From a checkpoint of a small spectrogram diffusion model.
Training: muon at rate 0.0041, batches of 256.
Data: trained on single English nouns, adjectives and verbs, spoken by a formant synthesiser in many voices, 78125 training examples.
Rows from block 2 of a small spectrogram diffusion model, named by matrix and row number. Rows with one number belong to one neuron. Each number is 128 + 32 x the weight over its row's rms, rounded and kept within 0 to 255. All counts start at 0. Numbers have three digits each.
After each neuron's rows are labels from the 100 clips, of 14848 (inputs lightly noised), where the neuron reaches its highest value: "lies over" is the class under the peak. Only what is clearly more common there than usual is listed. The data: single English nouns, adjectives and verbs, spoken by a formant synthesiser in many voices.
# fc1: MLP up (model.blocks.2.mlp.fc1.weight, 384x192), inputs 0-191
# fc2: MLP down (model.blocks.2.mlp.fc2.weight, 192x384, transposed), outputs 0-191

fc1.382:146123143105126119095141214146155104157214096176118152121174143070163127116110222140111130128124158127132122104068128097127099106153142111131143121084084172076144165112080128138115167096146149140106136142153125177112073136093103065166103078157092097108111074119091154098136167153124122108104111136111186082102148125127113223094057074143137156143094128156152122122141100149168124110126111115100119133094159156118074165105158102145176152142123136210145154147138166186162158089160099133079155119137123086104149150211104136099081149147162127159123156116145063063136127135102080167
fc2.382:124125085168112177085118057125103122102087151127079068151092170155115136140118102114144125163120112154116153069174128167157155151163117123171076137185164169216118148137156174082150148115138142096101141115074082140184160137121152156060144149078102142175174123126157152205210085160135149134086151104142091094121096138128174102181161124164099094150126137148100104121148149093121136107132094123099101121076127155151124079129115129112082140094105147128062142076160142068151062167145142090102103170103136108130118121094128057149112113120137189116085073131075142134143089105179113098
lies over: /tʃ/; /t/

fc1.76:106078115090073097112142145133116090097121095123099164156108119146154101132155164147130127113118165130169124131080178167143133139137087126121125122114086052091144121085143196077124075183131140123099136101152130084139119187084143068094151123123142163117091167194136136126130118136102133103076112081195178121139146110162144143074106128050135108147138102176067111140187130188185089112154136183136117071109172090121157111183134101135114211160102143093100074131133153121164123066129191183177159116119146139087116137150118124115145112143091095057173134099138151171154138139144195157
fc2.76:149170141158180131114106153125178145152142172123099105121157126120153172095083046155134116092125116147054092155153088100104154083060189143141093119140154164143144100195136099199044111085115166126154137186112194135144141106163116149132050187154104122116149099085141093152172142112163150157169144164083083098130138117112088109174122098197152133100102179106100136143108137081099222125140149108151148184158073176138130093095120152112134082123125104163181163106130129133114124181133122110143154177152139139146169120148112130123110141154135155166072164165127092111154125098112080129
lies over: silence

fc1.26:044129164173146105090135157085167119143167067133086105182146127085170138120127160141135142097184093161107179102129116211160105148195175120112089203103076091114158173142109140174130089175162085124099107152098117136117108116126064183055114101132106180113106130165122103087100086119133123128172123127116145124158142114124112157117152137094133113132099080150139128087203109163083121133068151140135115141117149063048140109086123088187125126105113111149168171138091111112084172184164107191116111149117127107156180136153097090108132175151134137126126172079158147121160106122101147163
fc2.26:177134062080170134163120087156114155185125126155135149115138150168102146142110106203118119146103050119146137171114125079171147118104117102187146102183123123119102107137114170114151169157092150115186167153082182176150130097104195072132121096137152091106171112081093134150110148090181158103126131120225149098115166165140130133158144093103120113107121159097112082166111111120141120142154107103109108140142122097186072087176165149086090127127143139055119112112122088066081076069104119069138175111127135122079077116072193137113120130158114137152116062181098111107140130132128131095
lies over: /tʃ/

fc1.38:101150154122175138130096197143154089112134106087131170125169179172113131126123089170100087099142076151064108104142132073095128166181125084131118147165131119132071197140138065038099156157129114117131148117130079159120113115123140076103146156120093118159146174159209123115151130094105098104108144226151182149183150131123127100102134177145121151132117057118083153180136142156142127089145139077099127162099112146114153161152070087084104083042107137131183127152107099139105098141108077166132089136123172131154093124129183178112119123143089123162151166126101159123122162065097137134
fc2.38:139151177068167115129153117141149119094153089167113134125117147135154145118106150158127134109094199171141108128110130141132109120149173153176102107153156103134101141165147128173132113058130162126091137213169112141095101141107151147111092154183140206057084083141122170112141119136130110159149101072097135131117080138090152131139134112103150124078156129159081084120117114106100179108133085153141115105087145128112086108138112095097133061155143118102185219074179179125100145188101111144161219141062083187107050099152161127093149180104074072078096140114132137147132120137123129139
lies over: silence

fc1.264:167117168104095110140113143108112167164116159163137077193068090116124098130106139132092146158153164139136159085136176125100149170144100113100126127115118057135088144193094105154093144116148084172099125121074100076155073207122129079074119144067128085159129077138154100117159146151148150100167040111164211124115132152130124172212133118134099158164093182108102152145078106124092128140112116093159175122185131143146115092119174062148107152128126077112113162117073095151133143125099141130126093136187171147143104138171168128113144119141148110105073165134125169140164099162079125058
fc2.264:164120129136140200117136181104159070127192135081118164188107094128108091141167128133158116128110075166102176173134119106151100167118130136162100130103092187159160130137176113133158103106150126112149103142119205123138137086123101125162093107179167110080149200195104056168103131078093111129068206131102113126146116143110164081066069143148121116168142108095188112065183110089096126097160080134115066109107101133128137156130128156110141163174126165096145149138178108065174134131151119139118093122117128123180116124108178146126146096156065114118144109121109142090072084117093181140
lies over: silence

fc1.97:116098072145140097142133125133172107160097125177128161115121122142135142137162132125144097144087122117127186090125125116139093076166135168238189149102077134105128090101149139126119152102075105113125145139142131060142089139141108081100116152106132173139159154141107091183157066127064098077130112126089198162154133134093083152173120110123163179105141171122162113145137149152123131071126096140125176073133146117157131124106098077133073145105207104127102153121072100112162117088107086159180142157124203141076111147076092091190111204157156136139130134131118152161210100127126126067
fc2.97:142146191092107162095092150122109128102176170111194126140109152096161092106196125105166132125127128105157090186119078169101176180100144097096088134154164073136162141096144115166136143147137166123122155129106086125171138132173081170183122132139131123069096120131144221119135158086133137181153121145181132159109178096128160162140154130123092052133174093125141127170136095116146063206134124105154067166110121099097114157159158140080167125137065185131162133094151168200136139162107130108142147143109093112114155144124151104073115070160117142078153146155149171118074098129083078099
lies over: /t/

fc1.177:137131124111173189094114144104128084142149131176106109161115089134097048122168171147095155131098138118117137133166091057135079117116155151139146148102117112100188214142201116132060083089137152034160118151116139118131170162075121105162136116125159106111133125151146105098103101149135133126115149181114072180143144090071115174103138177173198172146114087159175088062154080134140151154145137133178101123145107110087181137135067096141174090156173111180106163177089132151155148093132095115134129100075154146103125117125162132129159127108184123086099121178120150122094122156094153080
fc2.177:168152137128118099151176129172127178167059149068198164148163162103148205150084084170149106148105105171181099160117142171086125159090083118109125130144080133153087101132065170114180149155105104183098131099156096162150098104164164162087124176113093130141148100139133142121130146082099101129117141087128144096143151132172075078151111142121061100127132134115119143165126129112093111110090120114091173146103128092192068146131192162097127153098085155075136101056152179070093085171112143133105143189151109149157120156117123131127123134126098176128104117093095063154187146096141085155
lies over: /s/

fc1.244:118099159118098213116176148148137113105139122168100154095171145132118120154187135130171168109118100146101076145091156103139204091155151181134109144200071165117146174163203165103113144117098176085119085114146116122143135092106145121147058140127152120108104101151078103076154146084154139188077128150122115057093110116151098123069109156080129132111119126137122101129147153118127083124091117076139173163102173166114100089130123116136142130146156089193137154109166185157135192087165051144133196140088084120091168185100092110104134115084127141154107126138162124092134166089153171099
fc2.244:120144167136104123093145113074150085105125121089140166132163166145165154129075112142156077145148131138130114155094059104145162193145119123161124190097126150134038127101126129095136179153113131164172068099128151138130152098124088147131144116129096113055134157098092094161078163094099105051114188189137140119138124092111131083064100141129164124111126162125169060122172120131090137137205193157099153135122134167128176104160117126154046140132140104160126158118160092111159078105119173163094081126140110097148113090148116093178174146146143133130040185099163073125102163114146156141
lies over: /tʃ/

fc1.185:118091146101201099152150172107159109121146136105155167131154130130195154073116116121134096103115135158056099125091066148155137142174103097165125108142153128102104099128132114129116099126113101158114195107134125128129106132167190119133114145105133162149052106136157180130127166111142081150085128172110137118158120144086125099103165139124147102149156141136177116139164172134122111094119151107083142099121161150117132163123078073146085101078119130158179129138109054102157092118077071110187207180034184070155119180138197066150112121111103119179167137109149213124167136121097088099
fc2.185:151151098086149156095151123131145122129089128124154078128144079125107046159130150144136144111182086124170105199106185077084139140158119128170159105127095123073125110176098150119114055103122062126136092152104099133125219085141093186143121093134126128108098108057121129178133179109178132114164202111187162123160215144143132132123111159082130108127148102127115179158104092149140152186136085090194106147114074157143098125136162113181126151129037122132112083163105153164140116170133141153133143141152121202149128076149163129166137159117125105122162091127100158113077146096117103126
lies over: silence

fc1.28:145121177055173188132105170104159147065099110180174108122127107131183126108136110159122174078129102127065126118145102084066100121198183148123151136135070167110067177154109065131129151119137059131154138151164097134104045108102117121111095161105139153119142149163127157097096139081095086183113111103172155098172122186132151130144118148106060099145129127148121209137104149117159187120166127084098069133113114069152176128133106134145150137133147094143154160121092092149108120116115132154162089097135142121136125070134137133093135148108119081203149177144057116183117151119135079144
fc2.28:137177135127088109110154141111136119167152159086171115126085084163156122053113160160154094191117127175137129128098176115198142172139087124139136121149152146163091079162131169056144167125110238082114142157130143140168110030191168137118207139122070085127135105066139134143182108145135108129174120170134121129121154159139137103133186110131138137168116146115144098184120068160102092191114163137173154111118144169120134124155136154126153155069106099122149103118125188111104101128092097082147136094078116111188131171130138145115113112114100175090084147075078146087119097105114128112
lies over: silence

fc1.190:134101171119159121201117157086143176122142116118055144175133152134128135091135103104172150121096211135150118148093098087113122099121098130110156100139152117099111120117159173115132145076164134126175078148158168093089110100125164176123084121132143222171152130127122148177099132170088177187105055153129134100084110145194133183100167111112067049137135126100173123119166155141099195190079077135079145131110115104113118104081137119094139168129126088173118100174114141115068068059148126141161123126135119127143081130124092124103186102109106100128129123152115127118090095099146151193
fc2.190:088140108127087106153114120119166126058095153119135165104125131098130157088161112139161167124148140164159107212176120183159068049135105157093135128142105103084054085103155121160121195168140129196178195096115139169106123110112135130110134118182117114125133120163133150143111147124097054077118110109050131136097135101145183103104159131147094113183117123120133117083162107176174094165155140153084121092165150114102158172131098134095099146171157106108156131139183037148130143095108088113121124079127143130197177076110114121102134131112086169176183132103162113124113120153136064155
lies over: /s/

fc1.168:103132169110107167129154156134102128126212105118147151089173139122140128143138165115210132091143135096118110122110142144157141080155143117168115156153090150129082158105114105156116129144090136124133079115133101184175139118114154152139185121195060126084094077075086122095113160106211121152132103149141100095183114100126121169064173072103169112113119148107131170113103107164100103131104107161105110151163133150116112091140173137132096146100122100192134215125154179166188100067159155091133194113096065077110141167165143113105059148165136131126125091110075108139170165082088176139
fc2.168:168150088155188148178168205078115102169114162115145133143081170137128141171122145100107096113149120134103120116114154135091148114102107114187120109186052081124149071111195106129168123176089146095086079192118149122127101102150107110080120166174126110111121128118139163095127108124107103191127140148102187115088113142173161136140112109142125182177170122115096135188120176153144129093056138108053139077097076045135074137103156134130192124146122163079135106103156092094141147120105092082146144078122161108184169148050122112149145125129133101083137150150110122155129181133135146156
lies over: /t/; /k/

fc1.53:097132109094185162125100079090132119058101120138115138079186114059165155057103137160129109163089110152125150123104175174120125139108151161130153095071107108115142175153106145160114152116138117153127120179129071098070077127025161140118204146103135082181141106100137137082149104126136084093119122138157186154060161198138194162150154129155131166144118157172081140168148101096116136099181033115115130151100162141094066116166096087198152162101127130158120129168109164124094154130130093143078133118108143145132153163100114119111157110109105123161162132157095080130110118136096118130
fc2.53:124144177128195106168086091144120127158118166162069152086143070143021125141113151181110172128147190109164164123116160122103165142144058088126129148114134128102139167132106079144132097104113110127099178098109146134131059149073082141126113140146162172150128144212163156101133175130120111151115134100064144127173086156138127154154141069134126165121197150126075176078169106124152157097125147107148146129141109098119125140087137080152181088137107175133133075094141087081112126141146154109156103082086193107046115102133115124092085170114119092106140136103138075200142134119115098160
lies over: /t/

fc1.0:101148140131186095043135083147068109168179132125196142103194100153102196144123131142163104096151096146133116107144108155103099105170160103163140116109108095139153122070183128138136108141111159089109136109136077109109130171134112224147079163170146210174129073093127090090177097124113120171162122111157173136179144176103096128131135117125107078147088111102107149108178112124076165167160132182108116128138132166120108159109110141142097175085111108084113127126128129064162173113114085144114113141093147119208145159042113141204170102148107084139098139145120124115117082153135146120
fc2.0:175107119122162166134165168072157109155089117141126128146164092140153141138100140126127129195082194086136173131128134117178111128134170084132146150172168162124117129173123122083150165149137066189148111153144168173139147110049107072121113055121078092075094116091184214108129151088073165118101186134093152107155112102155111105138114116149140136167142183139179105168123125173138116128167143114148160159093137074125070124101134151129096107102094153107135108117133123212111063151116146120143126170115123151109134132147070114176115150101137144088149133080146114215155209111105093150
lies over: /s/

fc1.142:149096195089121127156179168113112183154082102120130162145101130137075082123104147124121136070154127146078161098106180150130103125110092167096108076143127100078154109156101131079070089070161104138137117093153165162123081148130101130107182115130159115130168171096154084106138168178137179101130120149106205155119080094144104111078116136126067101152136159109111179127142077138139143109146141082110178157095144107142193110085139154137128125122074104091065200100135121118124160143095105099093081136126157127205207153137134200100125157112145143183134201144118144145167145153094133084
fc2.142:129128099104145158105045152134146097130066061172146161125148114114098143119159133177111090139155093141128109197131130100119162078097098121143087134130178114129182116140101168130113103125144143167150169130108141143095113142093141109170097130065087170121117107071086099139104161100140103145186060099144150179190129145062153130176168098093103153164157104096119135142115124102158160138119123185099091112169195118100162159140201176046158131140147132135128190112142121099133071205158145099169122135085123083095128161146165130122135087065105197123110126149110175072172107114129148144
lies over: silence